config.toml
moe = "expert_choice"
conv_stem = false
positions = "learned"
pooling = "mean"
beta1 = 0.9
epochs = 66.7
final_lr_fraction = 0
Rows from block 4 of a small image classifier, named by matrix and row number. Rows with one number belong to one neuron. Each number is 128 + 32 x the weight over its row's rms, rounded and kept within 0 to 255. All counts start at 0. Numbers have three digits each. After the name is the row's rms in percent of the matrix's.
Before each neuron's rows are labels from the 100 images, of 14848, where the neuron reaches its highest value: "top examples" is what is common among them; "lies over" is the class under the peak. Only what is clearly more common there than usual is listed. The data: rendered roads seen from a driver's seat, with toy cars, trees and houses.
# fc1: MLP up (model.blocks.4.mlp.fc1.weight, 768x192), inputs 144-191
# fc2: MLP down (model.blocks.4.mlp.fc2.weight, 192x768, transposed), outputs 144-191

top examples: dusk; dashed white line
lies over: road
fc1.451 091:085134079094136086128150083136143136112160128084126102141061093115179174104118118159156093120031106146134160179110169147054160118115149190112133
fc2.451 098:105147117112087150058089122107114087177182105135164151187155158056108148135173139108096108125105148160077114093103099114125123150136069093055108

top examples: dashed white line
lies over: road
fc1.725 085:116114140104103103087113104164141105102150130115123163149091099126133133111106159155120106079148160179073105087181080103139119129123102069192120
fc2.725 096:121130080152145129155091135100152113108109202119063149188147122125128164183089074117116131100183118072122126112159086160131164102127107172139106

top examples: bends right; double yellow line
lies over: road
fc1.149 101:145151154177125136031087132119121138119094115092171125118141104158149154140079062180083130150147113161059130090089103136148168138155137074135117
fc2.149 100:146130101134123179132142092166120120135125145157112106150109141142078163104127118066137146152103143097167162084075165138126115100148134067172156

top examples: line: no line
lies over: road
fc1.767 092:121226188124115103082146148089107074112087030139127126160056194139114143131149106131111117203117143114183076094112131153117115142101142177138136
fc2.767 098:122117125086174116176139068144146161095130157147124135133112143136089137178146191126097119118109094155143142110110126133125124135173125153114122

top examples: double yellow line
lies over: road
fc1.483 094:109093137157093142116117153137146127073068144039093137221129138120114149135120076099089055106136169207141158141165088136163166153127170177174110
fc2.483 114:098119076117171082136137150116088165134123140096135175117083139185140127116107126175049128120087116113126040097148126119117186130161083151105125

top examples: dashed white line
lies over: road
fc1.212 104:123094144131144136084123164108170153107138107063150125168146073092183189107090200119150056081102132152106152155134164103138098089119102136083070
fc2.212 117:194107068006165130179124079182114096087146140170168114060142161095143118096152106108125121120099083122134137076121107136138137151120082103155192

top examples: solid white line
lies over: road
fc1.400 098:146190103123103124143184117215143148100180100124108095145104101139167115146164136087156083077106162149103077141177143144028161074156129117087124
fc2.400 096:098131110069130166155171149097143149069099099172164172120107110145125086103127164089072137204089145085134138156088201141111108110151141148159071

top examples: solid white line
lies over: road
fc1.417 104:110130112117111119104144118096190123121114124117123194061149131136178215091108153125165173154130136126069117140119120100140079183081117127123107
fc2.417 098:117134093054134154130178061124171152111119108116193063092075187129089155126089122119157090202122102117136072144080113102175107122133185140143114

top examples: crossing stripes; line: no line
lies over: road
fc1.695 084:139159093109127187094138115085135180102122088109062141094151164058115167124129141123092153150139156103138125127146086143093136196131113110138087
fc2.695 090:104145105107156187090120072144147110201131180141145113155079153116112097142196147066065182160108158162165073166130089107094107153064138097115075

top examples: double yellow line
lies over: road
fc1.354 086:192164096133076120128123121178094152042146094115171166111100102121180094215155059118165143103176110131161095079154120165089152113167102162121123
fc2.354 096:190135038105154130178157126110146086085157123137135191060219170116138128142144151088118171154122074134113155084081200186085124142126061098124129

top examples: tree
lies over: sky
fc1.353 103:161144145131123132071128169177102144042107104084075154149126040173132173140141093092162113102133131125136119146134097114104180114114178127116158
fc2.353 094:095155110109174134238131071127096178123127135132103118117144120099200164112109121128186085132126089174093101188149152084121123111140133140185136

top examples: bends right; line: no line
lies over: verge
fc1.48 101:110146146199099112108092168165086119091145145110155078171149155119144089132120128115082136099079161123176122176155134204137111112141157150161147
fc2.48 097:130124085165145092094141200121110165091076215089178158147181131158118083133120159149171125085113131174096096144100120116163041127097140115164090

top examples: sandy verge
lies over: verge
fc1.620 107:120137100164123107152162095164127081116118103149139094152139151136156166078164157114100059125126198086129091104228161121136082130086124123159107
fc2.620 108:144083174114088100159144085147095161128113205145167153101082110124169148117146137161180139109104170139153117176163139118089156095160163133107067

top examples: dashed white line
lies over: road
fc1.331 105:079172089085169151111090114112088126121129038110176135122089110176153117142049113106110122168140088175154120151079139156187121109096140141102105
fc2.331 102:098158150085131137129149081129090111074121255169238142088118137084136125139116133142125099115158108143133088123157129095175095210178145160170132

top examples: dashed white line
lies over: road
fc1.624 097:092113121130127137113159155116176148103127075039149100137113112070152152109091191114143124126094166191089135144090130110169115095111140091090118
fc2.624 109:136134079045159108149131079159104110098123185130166153103033126101119147112097132095092142140128083096112097076118122182100111156083092095122183

top examples: double yellow line
lies over: road
fc1.281 086:131093134131102094059112117182101113074146128094152157170119109117124160167113160173091095116105169106121124153134137149101140129144154106122086
fc2.281 093:130144086112171136126086184126145102107150118197144159139116109166124145120122168095104092132145146181114138135054116124144103103107154077157121

top examples: truck; vehicles: two; line: no line
lies over: truck
fc1.306 106:118105137149114048079153117181084047065105131100133143107148138163129145131099118145059099127100191125141123065146083126057123164112151110136129
fc2.306 098:109103203183111123133165126123165123140139112144115132132111150180108173126125112113138156103132117188140083176130147182135086117180150138172159

top examples: sandy verge
lies over: verge
fc1.188 090:091128135160164119121086140164073136074106125136120095131122159101166112099088130107103080137167140093140117102202116140129116151152105051206171
fc2.188 100:100102068150130104165146184119149103104113180073073128156157051166102095103100162081159108083134112145119119090136149094113147102154123125145116

top examples: dashed white line
lies over: road
fc1.408 088:093122114188125125103060169151085157080093133112134153121200155090127093113155117144140178149172126079099074070076127128118149123160170098082141
fc2.408 097:138139170095158158127089127125152123078164179095150183130128139121176153171124126102174099145111134134150119118096144142088141065130099114101162

top examples: line: no line
lies over: truck
fc1.288 092:141118117149106035078119109161135069067113120051134185147107184123084146120124115136072113096132107158145097113161062167102082168107108110177091
fc2.288 093:118156157192161120166136166062107098087143191074079175200123148180134107096096172082188145095141121168106130136155108164129186099135179114178129

top examples: bends right
lies over: verge
fc1.565 105:133098120172160095150114150132111132103120153121154118154126152107138074137112143114142174113034187117174108157159052186111137110131151169134225
fc2.565 101:078122155192137115132114208092140133098082186094180127121171091164143125088168130173207161141146173129148115139073119163112126137139191146135158

top examples: truck; line: no line
lies over: truck
fc1.598 084:097118140164072089109100153162097056080085127088100139173135137114034156137078079153068059143097164144138153115126070136107133122136133132154124
fc2.598 085:150085146148146142110121134152185109112113115232173166170169177164147139114164081142127067107146101190117105135154089123111086132144144050109166

top examples: crossing stripes; double yellow line
lies over: road
fc1.93 106:192113145162096159113130164169091114100073128100153131117214144131089099164183091096128174139164146150151063118116125146155077124149169117181131
fc2.93 095:106103214103118177164127092105121111251204060137148155110128101143132100162140152104098121133101139132078162123124125128166112135102121124098092

top examples: double yellow line
lies over: road
fc1.273 108:155106145146089141119169147123125087126064096114154125118075208106136094153168143124143107128098144129197121120166121123155136164185120097174158
fc2.273 095:119121162188142152113145091064104155227127198172133198113125178098161089130129171119149133116145138083162123088164127158091136124059129134178111

top examples: dashed white line
lies over: road
fc1.221 111:157119100119167105126087128107071105117090132125176112094127141166128073141096144155136178194096084075195087146128072135119127115150146133128181
fc2.221 110:135092129166165152124117202100122066108131096137134164133180116117179101125135146195200140135094133122142136089150120161116174101149101190095161

top examples: snowy verge; line: no line
lies over: road
fc1.587 097:123116184099114102090126122143103110097106130166120140125067173124100163144081108165042118113102169194119122111157116175130132133117116111152143
fc2.587 100:114149058168153115077123124116185094094164185149133188163136140152132138159147090104123189140143107154151119143140087155154118146124148140113104

top examples: double yellow line
lies over: road
fc1.318 095:170185091131131106084180140136153184063136118090144123066132098146199105124122124129184132091110089161128161120182093165098164089120150063098196
fc2.318 088:152134143139175117145133096062141063161058191073056116119115143162167126114127144155148106125149091203114091139199090093082157135090142100178120

top examples: dusk; dashed white line
lies over: road
fc1.504 097:111125147111129100080178175194104117140123141073058148173148105111151172130107118134118125120111117160134138172106103100051147109137202124126133
fc2.504 098:121113135112135153076112125150148133135157097136114071095134089163105125097141140123167153190136161132135143102111122157119125146156103085100072

top examples: truck; line: no line
lies over: truck
fc1.517 100:138157167168123096045149143197122084076099130110114141171154134164146147142104103091086071127138181110143094085154099142070134086145181145122132
fc2.517 091:113089173154120125137146140157148088149150064178116130187154118151148154098185075141142092095128155168109121141114164175178108168169136098175203

top examples: sandy verge; line: no line
lies over: road
fc1.230 098:140153175163094121099117152108087077096107134137148149179075169140136118036150125200198162114104131106117125134163116175100162102139126167093137
fc2.230 089:160141102116088116131132109148126159112164127144135175144097197142110061094053120180124125139109165041167131136141115095091146110128134140158107

top examples: dashed white line
lies over: road
fc1.209 102:140115128088162112137138157148161116044133108091143165131143140087115186107078117114113065160119132193174135158125062099062145128135122075158171
fc2.209 101:203153158231192141112142155102113148086107207117128135125146123184128146060110187096174120077139116181116124144161134117051134099090168116204097

top examples: dashed white line
lies over: road
fc1.183 113:122132122181065115082097132116168121125113125072109174094147130104143183073160110123168169156105142156111132124117136089112081167084103116163089
fc2.183 109:096123048122093165107180105121143123125094165138162066087138162093096162151098123082212113148127099082080104147070131138150132130137198143151112

top examples: snowy verge
lies over: road
fc1.25 112:109107103139148108128100133119134128123167083076170103174099060197132182150093128131116116117088111097108163140113157163120160043135115176100092
fc2.25 106:170184141187075076119079113105098040197120227110156137142093150132100162164101115166076171059085106152133130116155095156165092126157106129099092

top examples: truck
lies over: truck
fc1.644 088:129124167115123082039098140160154159087121117061127121172149113152172148118111114147086083109135115208098154128104176122078159119137101112127119
fc2.644 088:114057106128137163093108096102107162098151137125114168111161158141094136098133135165200141105115201118206124136158132079144134105121079149157180

top examples: vehicles: two; line: no line
lies over: truck
fc1.251 087:152130121127144070021205126164126117070089133089099147118141103155118122099059084141117071128114232122094074139118149163061178132144160127087107
fc2.251 093:144068159160147187144131150138088151112165112193092117129114132169134171116153102108132101117107146103100173188194108119108154134165185139173160

top examples: pine
lies over: pine
fc1.518 086:174125137165092123067156163169153117068132127068086125136079123127104199113155122135109078080144144149124122089182136136080157129144131128218133
fc2.518 090:164183069157121138138127162144077103119105194117069165133156164190098144148141144099090159135134125094076132117148042155136184186128106118193140

top examples: sandy verge; bends left
lies over: verge
fc1.186 097:140072108132076073117181096187130103087106110072144149148154156076172112078138143088130077096120155142146136114178089101071127103115125087182164
fc2.186 099:060118096177148138139154148111142120141177179115057121152193131180102101176171113114184134120132125160112163145114139095123149092078128188126111

top examples: dusk; dashed white line
lies over: road
fc1.122 097:112084124130067115100149086130111073128089103110070070107193102141096128061166102151163093118169151115160084160142153063078157100182160100060143
fc2.122 099:073156136161124103151092144051149137078155137091133104123197134107142144093109109124142110153100153130129104179104147128105128136098138156114172

top examples: vehicles: two
lies over: road
fc1.656 101:123080126127097100118139155135091077115164137094138108150123146113131174108124119153102164072112143111169174132166163137148139123162138099145112
fc2.656 097:100103124113109047152101076155110142049166190109147091157051132128088088178153087171060160157158120106152124187181086154114101148114145141101156

top examples: line: no line
lies over: truck
fc1.62 100:108147151176114047063115149118141123086121133087151132172093139123086179140064143179100097143122172134142106115127107109120137133114131107143123
fc2.62 105:166124157187131137173128116128108151135119129169118128134192156097112120107166096130073109128146173174130196104157139145128138080126142068126141

top examples: double yellow line
lies over: road
fc1.60 100:165136114176124172131119174176111145105163140143078129142169159106178153140177148121162133099128169079181136113165095114129115139152171140172146
fc2.60 095:164116121081082104146092095162126149131136234125103117122063148146101140112157150093099149099126110105102077085173090202116116153117159133154060

top examples: line: no line
lies over: truck
fc1.59 088:139130119133113082075134109165068116059126131078111177063146088129076137140113096120070133139111152122132132110138056152077141131108127085147174
fc2.59 087:143103162179128127129113125157097112120133141135071145126137114172190118119122168182163092106103109183174059163094171131095132124160156084193155

top examples: truck; vehicles: two
lies over: truck
fc1.402 111:140108164142121089077171146191101120053092138087098133141137124153164148125119102148105111098085139135141084120161143151068130103160169149121141
fc2.402 093:107146157179149128173141117154114139174153019140108172103156122116135140147101083098157123113113124198134124154120147132143071151101159188169200

top examples: double yellow line
lies over: road
fc1.91 094:185134150120086151135098169145103140111145099118094098113150121131174199106164090133186140129113111135151139106123125105127127091135127111154123
fc2.91 098:142127086120141158190100158098119080099104192178105078132118121121161163097148131077173116113142096122090108115190107154143097147132112132189151

top examples: tree
lies over: tree
fc1.694 105:097127126195076132062186139082117132097040145061130166178127133088166146074082150127096096132143170152102139129114116077119141105135166114169154
fc2.694 115:108146147113133131134156159107095101126153144119153172126155202046151098107092118154078191135143137168095141089130103173136101132177046153062132

top examples: vehicles: two
lies over: truck
fc1.3 101:131109159175145073065163128188095114058092129063127149143146117142132143134134113115095119104079153127145067124146102132068118105131163123119138
fc2.3 092:108134136169142109138156148151139155159115061157113175141211158119152185105156130081163120103091098220125120143156082120107125152132159143186201

top examples: tree; line: no line
lies over: sky
fc1.601 093:156126146151123108063217146207153120058139113085115142111156053137156181137137054112117080066098189150166115149150113132056158100129198111163149
fc2.601 084:080103150165112163131161053159179133147142073111097090070060135080168156144141115158119094136142077100139170146107123071055125136121126112086114

top examples: pine
lies over: pine
fc1.52 080:134137140143122105104134141174129122071100133047086103165136133093161131107120130121139067089163148128170126149179150157107147070181159081201142
fc2.52 092:120125065157136181157136099091172105125106175100033092148176113156117090162112136096122137165139088080149129107141140103092111101144128121179086

top examples: dashed white line
lies over: road
fc1.346 104:136119133106143123120122171098141169077080114126162177103168120115151177110114110102095077127154163194153097138109063093119117147107082078160133
fc2.346 110:138148130160151159135121113138145123034148177136163153150119099145115116089101108120231137118128139123118136134049119138126123117162153059145122

top examples: bends left
lies over: verge
fc1.757 098:146092100056148086103192067170126108107144148127063153101106123102166132084115121132152104118125165145093115076180155086125115143108101148148107
fc2.757 092:141186132159097144111117105153146097109150189086214149130044140106160107179154121117117063099146126109109027176154131093163104141117120123139059

top examples: bends left; dashed white line
lies over: road
fc1.521 113:129092113155079115139083152151117098122164097100057157120183098116100167075173116121145159155101122164170156116089100101111103114094113139134065
fc2.521 109:149152088127099117147150145116081149094156193163107162120091159114122182184145117157207164133130104119100093099086080132156127123155178144128085

top examples: vehicles: two
lies over: road
fc1.71 115:124188127116204147140125147140119125118100093144112119098153193101168083192186112129095065151147212094137144114166119156104132147110123151161144
fc2.71 109:142096138082136133158144036106122188184131206161220152123115174167177106137161154142050145142124092142136078147109117182086110145140073156090133

top examples: line: no line; bends right
lies over: verge
fc1.141 084:127091135166135089124126110128139086075131137114131149182137105087162130124102166131126088104172155143176110098217111179144125087144163130172099
fc2.141 097:142183071144126149138129146122149087095091181078061119164160150156135112128140174120155188165118102078145103098112157150108156112195126083156083

top examples: double yellow line
lies over: road
fc1.342 098:130108147115122085043100109130144131095094108091148125147133087109194174123121102133080046124133167130085121163140134123141132134161112100133146
fc2.342 093:111103093099136169176137102071135097139129117211143137119150122111128142087189107102162110126179094127137134107121115146126154161125158115141115

top examples: double yellow line
lies over: road
fc1.507 102:152149161173123148070119157197074140111109105106068178187147137168139176101189084083148110132183109097153079125187090164137137120142169081156165
fc2.507 091:189115123129156107094105162137093106116167221184147173151107109124143110147101047134119116088124137113125128142100163108098120142171150136154123

top examples: dusk; dashed white line
lies over: road
fc1.561 106:147126177084157136063117120153106172143068063121113156113104080170130140188121046101092071141151110142112142114097097108116144130114115098114158
fc2.561 088:106109216143141126155127124159140126235127216089079145131076159169149126092100130151039150142126121132104100166157131126127128133143155110092091

top examples: bends right; crossing stripes; line: no line
lies over: verge
fc1.180 103:137149137143158130126091160116092127075098135103177125191093117095090082099112141109113141151117089123179089135153033215113120159129134200146129
fc2.180 101:144142136169129081155084108090094119135068221112087089119099121131094132169156130141072177061126078157143120175081145166102144122180139155078108

top examples: snowy verge; line: no line
lies over: road
fc1.497 104:142091100121115063095122130123120107118151086112158125143092109125152163099135160155132150084092153124192142128152127200099150092152083177122070
fc2.497 105:156129101140110090115147163121068133151072211177171157121139120172178129134142067138116125109148143155079116091143110134139102176160083147179117

top examples: crossing stripes
lies over: road
fc1.481 104:140170159188108129099166176158104105114109042133106125141153118144107109160165106124142127157098154124169082117148074111103118146116213120113150
fc2.481 105:138129109107158121136131129136176122117127155080108196141137120167122087129108177127136125096102089153158041107137138131130101176144089134134185